config = dict(
    image_size=64,
    tokenizer='word',
    encoder_activation='gelu',
    encoder_stem='single',
    encoder_avg_pool_shortcut=True,
    encoder_widths=[128, 224, 384],
    text_encoder_causal=True,
    text_encoder_width=128,
    text_encoder_norm_position='post',
    text_encoder_activation='gelu',
    text_encoder_fused_qkv=False,
    text_encoder_bias='all',
    text_encoder_inner_norm=False,
    text_encoder_positions='rope',
    steps=6100,
)
Rows from block 5 of the text encoder of a small contrastive image-text model, named by matrix and row number. Rows with one number belong to one neuron. Each number is 128 + 32 x the weight over its row's rms, rounded and kept within 0 to 255. All counts start at 0.
After each neuron's rows are labels from the 100 texts, of 14848, where the neuron reaches its highest value: "tokens" is the input token at the peak. Only what is clearly more common there than usual is listed. The data: pictures of board games with random positions, seen at a slant.
# fc1: MLP up (text_encoder.blocks.5.mlp.fc1.weight, 384x128), inputs 0-63
# fc2: MLP down (text_encoder.blocks.5.mlp.fc2.weight, 128x384, transposed), outputs 0-63

fc1.160 [114 125 179 122 114 163 133 176 117 125 199 146 194 122 108 159 155 107 178 130 152 163 127 169 103 115 149 105  94 116 130 169 130 105 129  62 114 134  73 120 155 163 131 100 168 121 107 113  93 137  86 132 111 147 131 102 115 104 142 123 144  95 113 118]
fc2.160 [ 86 154  70 131 110 132 135 112  90 129  83  60  55 136 163 102 118 163  76 133 122 131 107  90 185 145  95 136 184  94 118 129 111 147 114 172 168  86 185 119 129  54 147 172 121 149 143 121 191 126 125 139 147 118 126 134 146 167 112 102 148 148 108  84]
tokens: "5"; "6"

fc1.53 [ 93 103  88 104  86 130 177 118 133 127 160 142 140 178 126 124 178 132 103  54 125 111 147 119 153 112  97 135 140 104  79 168 175 165 155  84 135 146 128 116 125 138  93 159 133 163 137  64  92 151 110 131 147 109 139 111 103 134 146 114 138  95 114 171]
fc2.53 [136 161 100 106 109  86  93 130 169 135 124 177 171 151 145 107 164 152  79 163  88 110 155 131  90  72 114 140 112 105  87  99 120 136 186 113  72 171 136 159 150 117  78 166 145 141 146  28 147 124  97 194 110 153 104 135 115 127 118 119 163 141 146 149]
tokens: "0"

fc1.311 [126  99 187 178 165  98 127 145 148 159 114 132 162 109  79  75 101 130 126  73 120 126 130 148 109  83 150 102 100 154 117  66 129  89 133 104  75 169 139 101 143 138 145 156 109 117 132 114 103 128 123 134 189 149 126  99 104 145 126  89 123  84 158 106]
fc2.311 [141 128 101 129  91 121  91  66 117 113 178 155 123 137 157 172 143 124 100 175  98 165 101 143 124 110 106 148 125  88 151 152 133 177  51 154 197  96 124 184 130 132 101 108 139 150 103 191 159 136 102 123  61 148 132 161 153  84 127 153 133 170  81 122]
tokens: "1"

fc1.101 [ 95 112 112 133 110 102 138  94 166  98 178  85 112 138  61 106 162 142 119  84 116 196 171 136 172  91  73 149 153 118  79 165 168 126 183 111 169 154 160 118 145 133 103 144  50 198 106  88 145 168 153 123 106 109 147 107 118 100 148 104 125 133 130 116]
fc2.101 [103 138  83  81 109 139 163  88 211 107 193 103 117 144 115 117 104 139  95 144  92 146 173 150 118 130  97 127  58 152  50  83 108 110 170 110 130 148 143 134 159 129  90 132 127 188 135  74 147 140 119 133 113 134 138  98 111 130 144 126 136 151 180 139]
tokens: "0"

fc1.203 [117 167 135 105 131 107 129 152 134 127 183 129 157 126 132  84 152 127 145 102 130 146 106 144 204 114 115 178 145 138  86 113 151 143 113 106  94 197 124 106 101 113 149 144 110 117 114  90 114 191 173 101 107 158 137 127 141  81 146 156  92  86 105 140]
fc2.203 [157  70 177 111 154 119 125 157 130 145 159 174 151  76 142  87 192 166 184 168  96 136  73 114 107 117  89 176  99 147  96  77  52 142 128 103 132 133 107 104 177 105 145 153 139 126 170  68 187 149 168 128 154  97 154  87 126 166  73 170 145 167 186  57]
tokens: "0"

fc1.111 [131 106 145 126 117 111 131 125 132  39 147 165 108 192 146 116 168 163 117 122 154  59 154 103 118 164 115 108  82 112 110 119 140 151 123  80 131 168 103 133 142 102 112 147 121  41 114 132 119 179 145 146 104 139 112 116  95 112 119  80  94 181  47 182]
fc2.111 [133 156 104 125 112 133 166  92 117 189 115  95 142  72 132 111 110 120 118 165 119 152 110 103 132  85 120 137 149 162  88 105 152 118 131 162 108 103 158 176 174 158 178 153 142 157 138 150 150 114 140 122 117  97  93 143 135 130 142 193 155  54 193  81]
tokens: "1"; "8"; "32"

fc1.347 [153 136 204  85 136 118 143 111  83 106 204  75 105 103 100 135 123 138 114 144 138 158  52 135 121  70 101 176  93 145 133 134 123 115  99 142 110 101 218 122 132 159 202 121 141 105 117  90 115 151 176 150 104 117 132 133 124  77 156 130  93  61  87  99]
fc2.347 [108 130 135  50 176  63 149 200 137 191 122  87  97  98  84  88 172 114 134 138 124 144 118 167  66 159  97 176 149 167 128 124  80 170 154 117 117  86 198  95 122 113 102 143 117 125 109 155 122 140 124  80 152 114 144 141 159  90 124 131 130 137  78 137]
tokens: "5"

fc1.29 [120 109 181  78  90 112 100  72 170  61 177 120 158 141  60 150 118 162 145  95 209  72 104 140 126 116 169  91 132 125 117 104 127 143 118  87 133 131 176 169 180 164 143  98 211 136 112  64  99 146  98 105 113 123 129 140  70 161 116 196 126 121  87 142]
fc2.29 [174 122  93 182 143 149 176 202  65 165 110 150 107 142 160 142 127 114  92 169  56 196 164 135 108  90  72 205 123  94 148 158 106  83  98 133 146 130  79  60  55 112 102 172 106 116 138 187 126 128 136 106 144 110 133  96 129  99 148  97 152 134 164 138]
tokens: "1"

fc1.147 [122 184  91 130 147  71 119 187 144  63 160 105  86 161 149 108 138 116  48 174  98 138 137 143 124 147  82 139 178  74 159 139 128  94 173 171 102 174 125 150  78 143 145 119 186 157 155 105 137  98 122 153 128 163 109 139 161  77 152  98 135 111 137  99]
fc2.147 [134 128 153  86  86 133 187 108  82 155 161 139 203  38 107 147 115 143 235  97 140  99 125 139 115  86 172 119  68 180  99 136 107 139 120 101 138 121 125 144 102 190 123 120  89 147 117 160 175 161 121  60 152 121 139  91 156 116 146 130 106 134  94 164]
tokens: "7"

fc1.170 [ 69 111 147 148  87  78 121 177 145 162 121 170 189 138 129 129 114 135 145  53 120  85  91  92 129 178 169 139 137 178  68  91  86 109 133  84  68 163 120 108  93 211  81 157  87 114 156  96 145 179  76 106 108 115  97  79 157 119 144  81 125 132  72 160]
fc2.170 [201 129  95 156 117 145 102 103 134 140 109  86  66 131 106 142 146 132 103 137 169 145 149 108  92 138 125  93 100 112 198 130 170 122 142 183 179 107 132 152 163  86 186 126 152 162  85 139 131 135 157 137 118 128 154 175 120 168 103 165 117 133 142 102]
tokens: "6"

fc1.20 [102 158 132 124  68 156  48 147 111 123 175  84 140 174  95 104 127 129  56 145 149  84  99 138 103 122  92 145 104 142 110 165 100  62  89 122 107 113 181 139 134  82 134 164 119 156  95 110 105 133 173 164 101 114 169 112 162 133 192 138 118 143 141  95]
fc2.20 [141 142 135 110 114 123 192 144 110 116  72 135  96  52 162 143 136 141 187 133  94 172 125 156 166 159 145 121 179 111 159 141 129 149 118 106 110 155  98 152 146 162 110  74 104 143 169 144 165 130  76  81 155 103  64 102 118  98  78 139 162  78  92 172]
tokens: "0"

fc1.229 [104 122 160 160  80  87  99 107 153  55 167 131 172 133 135 153 155 148  74  74  93 129 173 129  95  62 132  99 135 155 139 180 171  91  97 129 175 140 141  67 168 127  87 127 145 120 174 125  81  73 193 113 185 133 121 110 140 157 124  97 142 105  83 117]
fc2.229 [129 150 146 148 120  97  77  68 215 104  94 124 141 117  83 177 156  85  87  89 134  94 185  88 106 115 137  98 147 136 116 138 150 140 146 136 149 130  64 112 136 136  99 112 110 124  94 148 101  76 124  93 217 155 140 180 153 117  64 156 141 100 103 118]
tokens: "5"

fc1.99 [118 153 172 134 143 126 122  83  95 126 142 155  90 138 111 129 119  46 125 100 164  68 153 145 155 164 183 129 172 106  77 131 104 153 184 141 163  84 146 110 125 134 129 186 112  92 119 125 143 131 117 106 172 149 130  97  98 126 154 126 118  67 116 161]
fc2.99 [152 131  79 109  89 144 110 191 162 131 129 168 125  97 152 119  84 206 153 149  91 170 116 146  97 118 114 145  84 132 159 149 120 140 105 121  92 227 116 108 135 113 108  58 136 140 132 100 156 111 163 174 147 107 118 149 146 124 118 150 162 171 124 122]
tokens: "1"

fc1.121 [151 139 161 138 174 146 164 131 127 128  26  73  70 114 101 116 123 120 145 109 151 146 160 178 113  51 134  84  96  99 113 106 146 110 142 172 130 170  93 155 159 183 152 154 121 110 131 136 159 122  67 137 110 180 185 109 147  83 162 131 162 175  87 103]
fc2.121 [ 92 137  87  98 117  97 151 110 162 160 178 146 169 115  86 150 135 159 106 173  93 105 123 152 194 178 105 146 126 140 101 110 132 143 111 101 193  78 146  85 114  96  71 137 155 123 115 119 136 121 132 122 132  67 105  91 152 151 130  62 109  63 168  95]
tokens: "0"

fc1.312 [139  75 127  99 122 155 109 104 120 108 173 151 145 165 156 123 138 191 135 148 182 135  69 111 110 138  99 175  76 151 127 146 190 123 106 110 187 137 170 106 176 115 124 170 179 128 123 130  95 131 118 121  94  92 147 106 152 104  72  77 161  93  53 149]
fc2.312 [104 163 125 137 104  54 100  95 134  88  98 249 154 158 149 196 104 112 118 128 150 143 128 133 110 135 168  75  70 155 108 151 140 138 175 148 127 171 147 147 104 109  70  92 125 118 198 117 103 113 186 119 148 127 168 158 115  95 129 122 139 140 144 159]
tokens: "1"

fc1.31 [127 200 172 127 142  82 183 124  88 120 185  83 160  83  97 140 103 139 104 146 106 118 147 148  91 118 123 159 184 119  86 135 122 105  78 153 126 206 148 113 116 173 118 163 136  78 134 131 127 102  89 148 120 114 173  91 163 112 185 123 131  68 122 143]
fc2.31 [162  96 112 141 154 145 120 128 144 154  58 157 113 181 120 127 163 130 128 113 111 130 110 118 141  63 160 119  73 143 176 140 151 160 171 109 194  96  99 172 171  89 125 135  35 157 109 181 152 140 118  96 121 134 130 151 115 164  66 144 169 119 114 122]
tokens: "0"

fc1.175 [101 130 128  76 123 104 150 143 156 134 211 104  80  68 161 136  74 147 173  97 101 174  93 133  97 120 107 162 125 178 119 184 122  41 135 152 124 109 197  87 137 105 146 126 149  67 115  99 115 106 130 104 138 146 108 135 138  78 153 149 165  95  38  81]
fc2.175 [132 143 111  65 142  91 144 161 185 162 149  86 113  97  81 128  69 125 103 143  99 196  92 152 105 123 102 134 148 118 112 164  80  55 108 156 162  68 201 117 136 127 102 125 134 102 129 108 100 131 137 119 155 144  85 136 176 106 114 182 139 155  65  98]
tokens: "5"

fc1.256 [143 151 112 159  93 141 110 115 126  41 109 141 153 207 131  97 153 161 162 148 150  71 180 144  85 148 141 146 197 133 103 219 129 147 197 112  98 170 118  98 173  90 140 147 166 170 157  55 159 104 130 106 124 105 128 118 114 190 144  83 116 140 132 165]
fc2.256 [142 150 193 142 129 158 126  43 121 164 100  50 109 122 213 140 167  83 134 173  73 120 102 144 113 134 136 116  99 113 128 102 133 119  97  97  82  57 128 217  93 197 133 174  96 123 100 171 130 123 133 130 104 122 133 110 130  51 133 161 138 115 149 155]
tokens: "1"

fc1.334 [167 120 124 114 119 129 140  90 108 172 156 138  97 181 156  98 171 157 120  84 147 162  99 137 185 122 115 115 154 114  60 110 136  70 178  95  75 156 142 151 117 128 156 125  77 115 133  86 156 183 115 108 140 151  90 111 172 133 121 153  71 114 110 126]
fc2.334 [ 93 130 186 155 160  87 111 152 118 143 140 119 203  75 104 151  97  97 156 184 135 100  97  91 109  83 116 143  79  64 152 150 150 141  89 138 166 155 132 146 123  87  79  90  91 209 105 174 141  82 151 149 164 149 123  85  75 148 133 167 168 117 111 165]
tokens: "1"

fc1.343 [154 140 151 122 178 103 171 165 113  86 178 105 127  93 188 104 135 171 141 113  97 103 107  87 174 184 142 173 166  97 117 134 125  90 105  88 143 142 129 127 145 159 113 113  73  89 124 118 121 118 148 151 166 109 132  60 116  83  89 136 103 146 105 143]
fc2.343 [ 83 143 102 130  90 164 100 112 116 156  55 193 115 155  89 135 138 100 109 111 172 125 150 181 122 106 104  61  85 133 104 145 152 192 107 182 143 118 134 128  87  90 151 135 118 131 146 127 141 142  86 121  87 161 145 167 177 112 181 158 175 108 134 106]
tokens: "7"

fc1.92 [ 98 133 148 171  98 153 102 154 188 149 154 166 149 161 110  89 172 137 154 179 141  87 138  84 137 151 172 150  93 147 112 149  61  88 131  97 178 115 104 142 143  95 132  55 117  93 128  91 166 149  77 171 100 123  82 133 129 112 112 137 159  90 138 152]
fc2.92 [141 128 124 137 139 142 137 147  34 135 130  96 100  90 172 207 121 113  85  88 108 166 127 109 139 125 128  85 148 131 174 120 143 166  95 125 106  82 157 100 107 125 123 150 163 139 115 160  73 133 129  80 107 171 140 142 143 127  95 139 131 177 106 146]
tokens: "6"